A small image captioner, trained from scratch: 64-pixel images, decoder activation gelu.
Rows from block 5 of the image encoder of a small image captioner, named by matrix and row number. Rows with one number belong to one channel. Each number is 500 + 25 x the weight over its row's rms, rounded and kept within 0 to 999. All counts start at 0. Numbers have three digits each.
Before each channel's rows are labels from the 100 images, of 14976, where the channel reaches its highest value: "strongest on" is what is common among them; "peak on" is the class under the peak. Only what is clearly more common there than usual is listed. The data: drawn branching plants.
# convs0: first 3x3 conv (encoder.blocks.5.convs.0.weight, 112x112x3x3, standardized in use, each kernel summed), inputs 0-111
# convs1: second 3x3 conv (encoder.blocks.5.convs.1.weight, 112x112x3x3, standardized in use, transposed, each kernel summed), outputs 0-111

strongest on: white flowers; three-way forks; narrow
peak on: foliage
convs0.31:542509498523488496488510479463493480484497505526471511497492496505485563503477538519493507485520507491504499494465481531471512487481512505490505505477538508503511489490537428531520462514549460550542439470491496511501493511541558512486496510500519511466492461483499498452516492471493505544532528491514462460561490507497484492503517458496
convs1.31:503482476504467516516472491487473503505512457473494468476477506507512535453471538508502499480505466446499506463459520512475488531523497502459509491535553508503501495496506458527482476475528463504560393488502470508499475519497526520505503500492536521474492466506521494469501468480493529484482489518507485501534486511487477519540513477511

strongest on: bare; leaning left
peak on: wood; ground
convs0.60:507552513498523513517515497501531503527499514485480501502507520486487509492478460516453535497526508498517527544445481507507508449508463455518490466537556506504526495475506522481514504504529523469490547473455514460481495501490475464472517490508483518561463496457486506538517529493469531516515527486491498461474504544507511495458494499455
convs1.60:529538481501516490504469474495485483503444483513517496488496509477512500508484506492484491525456471499533467545516498520480545509492459535466522502468483523483496504521507508471492520503492512509507453544538485479494467512483519477448526454534473496529479595509542520524486472477490491516496463491501462525480496499493514510497555480473

strongest on: bare; drooping
peak on: wood
convs0.101:474505497491495529464529506538498484528487502475500486492489476504459490478498483510498528498574522506498520478486522525512530495520478527513503450459506470513511524459493464467527482532525449485437526492503533527511516527504473472476510489501489507550467504477530533508474518467512511538488504580499486480504514471535492503516494487457
convs1.101:517545470484523483521455456556543529520494500489453497450466524527532528533503496507521507464471493478473477483481491503525478537502493507535515508550517472491479513499491464508552516548461510492513519491518472524517512466558518519509478499494519515489466482489494491493526520519530502482476509529492530521532538508462494480506502486543

strongest on: three-way forks; autumn leaves
peak on: foliage
convs0.51:491531532467515528514495539517481509503485530464504514491539518532499512502487515476513514496484512536515505512513365507505486491506526481492510486487490457479471484496496567512535521496521512467497518471490510483488490503476511529510528457474482512498498481511465559521494485492490502486497494489504463518509488528523536480475506510447
convs1.51:472489502517515484510512497530499493495494549503466479484541496491535540463519489492492471488560504528511508496586506502503504506486544477511486488526511485507462499492503533532496506524570529509474497535472462458472468502496486516488537501464498475517494498519513491492488501494453503483517505483510465514474533543485489538474448549515

strongest on: bare; three-way forks; narrow
peak on: wood
convs0.35:454553523506486492523508541575519505531479515488495524458482485494501505517494455504504510526448477511499489523502519479504489476501471475512485490501460522466520473491488519482534518536466491528492526510490508534521465463450495514499464489514470525521499494494502528553526500474485544469472532464521479520502513468510529536498485449488
convs1.35:536525491437472545510452487513492533531484479515464537506496508488541500501493508477528486523478491537475531497533554481487478526498476505543502501503496486494459520503478514517469495512543486515495530541539482505505508502522518485481503448502476508476514506567500480532501482508493533462495462484529460487513528506494523492463455457496

strongest on: three-way forks; bare
peak on: foliage; wood
convs0.46:531482492499523531522496471520529476507477490467520516469490483504500493446481481505494507531543470522538520473523446516524485488516508499524521534468493514540462462475504477527496517536463470502521512539493544452518466466515488482524495454468487500494544486451511526508545503512512467519538467492517502486473481528536472479502489516518
convs1.46:514520519503509529456488488516502456490486537507480494470489480508485537486499493477487478504571547520505504520537486545529511539493530500539528538476509506489475513497524477523519488516484494489485474524464462456493470540482516471480545499517530477512494517523523530477498480518456524492551537472483518452463512534541496528502481510500

strongest on: three-way forks; red berries; narrow
peak on: foliage
convs0.36:485520530507528506473520521496505475475489488483505501478501514493552468525489520493523534537501477519515482514548414526525503513525511508497496523477470495485502526500466570516470512473490533478527532534503498480472499487527526508519531459508482469482464476476515489497485465507488516481482492482513436524499469465475498532504474558495
convs1.36:437498466499510517498535546516513510482491488516501474506516500486497480457483524464474500495505487514496528502486484492501510506441507506491494510480514542540494523529553521482497480509484498477514518514503523501531505487452497558479450518464514487511504504528491485494456468490556510495472499449520477489472522516456443505520469562472

strongest on: wide; bare
peak on: wood
convs0.55:499543482484489465487476490472499472456519542513517518493494513490519474504506517524488474504515490513498515489550430517507481503500508523512506498510494510521503538457516536528509465470566514510471524507494482470499499514501471544472500494481537461437544523513507492466468503523482463518480494467550532526508523531467497513528481486459
convs1.55:468478559522511564505515482509510544506538508535495453499501543477510463482477503499503504488522524514484512441513467483458494466507531512468469471499492522554516485513544530531517465475492486522542491505539477479496498509500453496514481509490503494491515463542499524478511508497515487488498484532494519461498477524469476457494470541522

strongest on: three-way forks; narrow; autumn leaves
peak on: foliage
convs0.20:488485456490513471485493509456489500539493476470495462486535525477484486484494499486432555498475476500512487528496511480538504536506498523513497496535507500521490484502480514518491554508464543485489498489499525525568475502490472586475483505518504501514501486489483480511475532560506463492496500488499486529492452502513497508500535556485
convs1.20:475516492508518490511528486469461462486490479465510501531522520495507464477476542513455501505476437443532447517520516496512497498510514515487524526505528537485521526531503475465479479524519517455508449515453516491529505483507512508496467536540488520528497487455490476505493500483530504540518515529528495510501455490454478514524542508488

strongest on: leaning right; bare
peak on: wood
convs0.81:457471480515514498500519501489508466439459522480550531485494493522451465468521466493505534490476515512521479540513485486524453450509483492537498493509498522502516479516456465510484500536504489501510506534493544461469526526483521510491550517508499501491515514521511528503533502523509474449514487467478516506459514517531466472558496507526
convs1.81:506506463504500504505510527527490532489434532494481541505517512508529513535478496506475523545452495492452492478491522514501485518522522475503534553488474486501503513509458464510505545509469530507509527492456476499492507480531472484518504514527465510504489540430499537443531516458490497498511483496509534493524475515523507461518462477529

strongest on: three-way forks; leaning left; bare
peak on: wood
convs0.22:501470477531524475544501485530504484555484514491478513514512500502470501480521452513475564520513521507456505519466468493476539464483493491496495476482522485517520512507497474504523507500484524467496487464518492469487491534509488521492527511480532529523505570477509501500508471473485482508518496494529575457490456556526481494510476451493
convs1.22:500511518456483508517554502509547521522523481488474492488494520525512520461548498497491496488487516491518484513509535492479486485550473514499512529528488490514541478477499509515505509535496526503467480471510500468463487508481531486480493479520486514517460498475469491496492498446495471493536480494463575472504465468533485461535511423539

strongest on: bare; drooping
peak on: wood
convs0.34:496548485505523549568524512483526514465482471481531490541474476503500504527479467504492517525492473501506497512493484550524519511510485482502517516484489524509506462511497427497503513503473458523516533482534497483485479498492426469502482494471486482497515520480508516536528526507515459441504529520504471537472535519486499516448507493498
convs1.34:494561457494540519557489525450477490492482491461513485503479535506512544541533501499475550510491459476513484526516497537478480534540513476481507480510506494516504502484463514483503488540536469462541540517514502502507507537448500507510488469456508462461477504479518504505493511478473500496487530499540489513456491504500508527476513467478

strongest on: autumn leaves; narrow
peak on: wood
convs0.109:497527469490461470501481456520520507535535476496484479513536509476470504481544504524497499492504455472525498509424491499486506525524530547497515469468475476545512521476520524515478540493483538477478465453515468506517475500496510473494509529487558506546521513524504512510473476491514492522493536505470505521496494532531481501445512464495
convs1.109:491468521508513499486526500488521490487529500522501511440483473517495524498553490531476487481490562489488526537480517498505470503486492527551549497519521483455522517514514521500514496533471563509469519503522538533558500514532502501546501508498484509491514519506471450450546516505487524537529509499487503532522484514539488490535508526519

strongest on: three-way forks; white flowers; leaning right
peak on: wood
convs0.108:491537443501513487526509505516520507467506504531523497552488503475486512501509503516450504521469520526489500477472543549547511520463464517465505526534542507471512507494522475510511536502486504502531535499477509467497498473500499489509452448472485476506444501452496465492481484492551466482493514532497484524508483480496457502535520534529
convs1.108:451535435470476470525498512466527513480471473529490482478482489499524494475497496527487520473454460485507481483514498533470488528479464499512505499532479482493516498566483452461494488531466466456543456463524498509491484522512489533524497484503492514491462515508507502544502480473526517473441499515522492550499490490492502483504526484504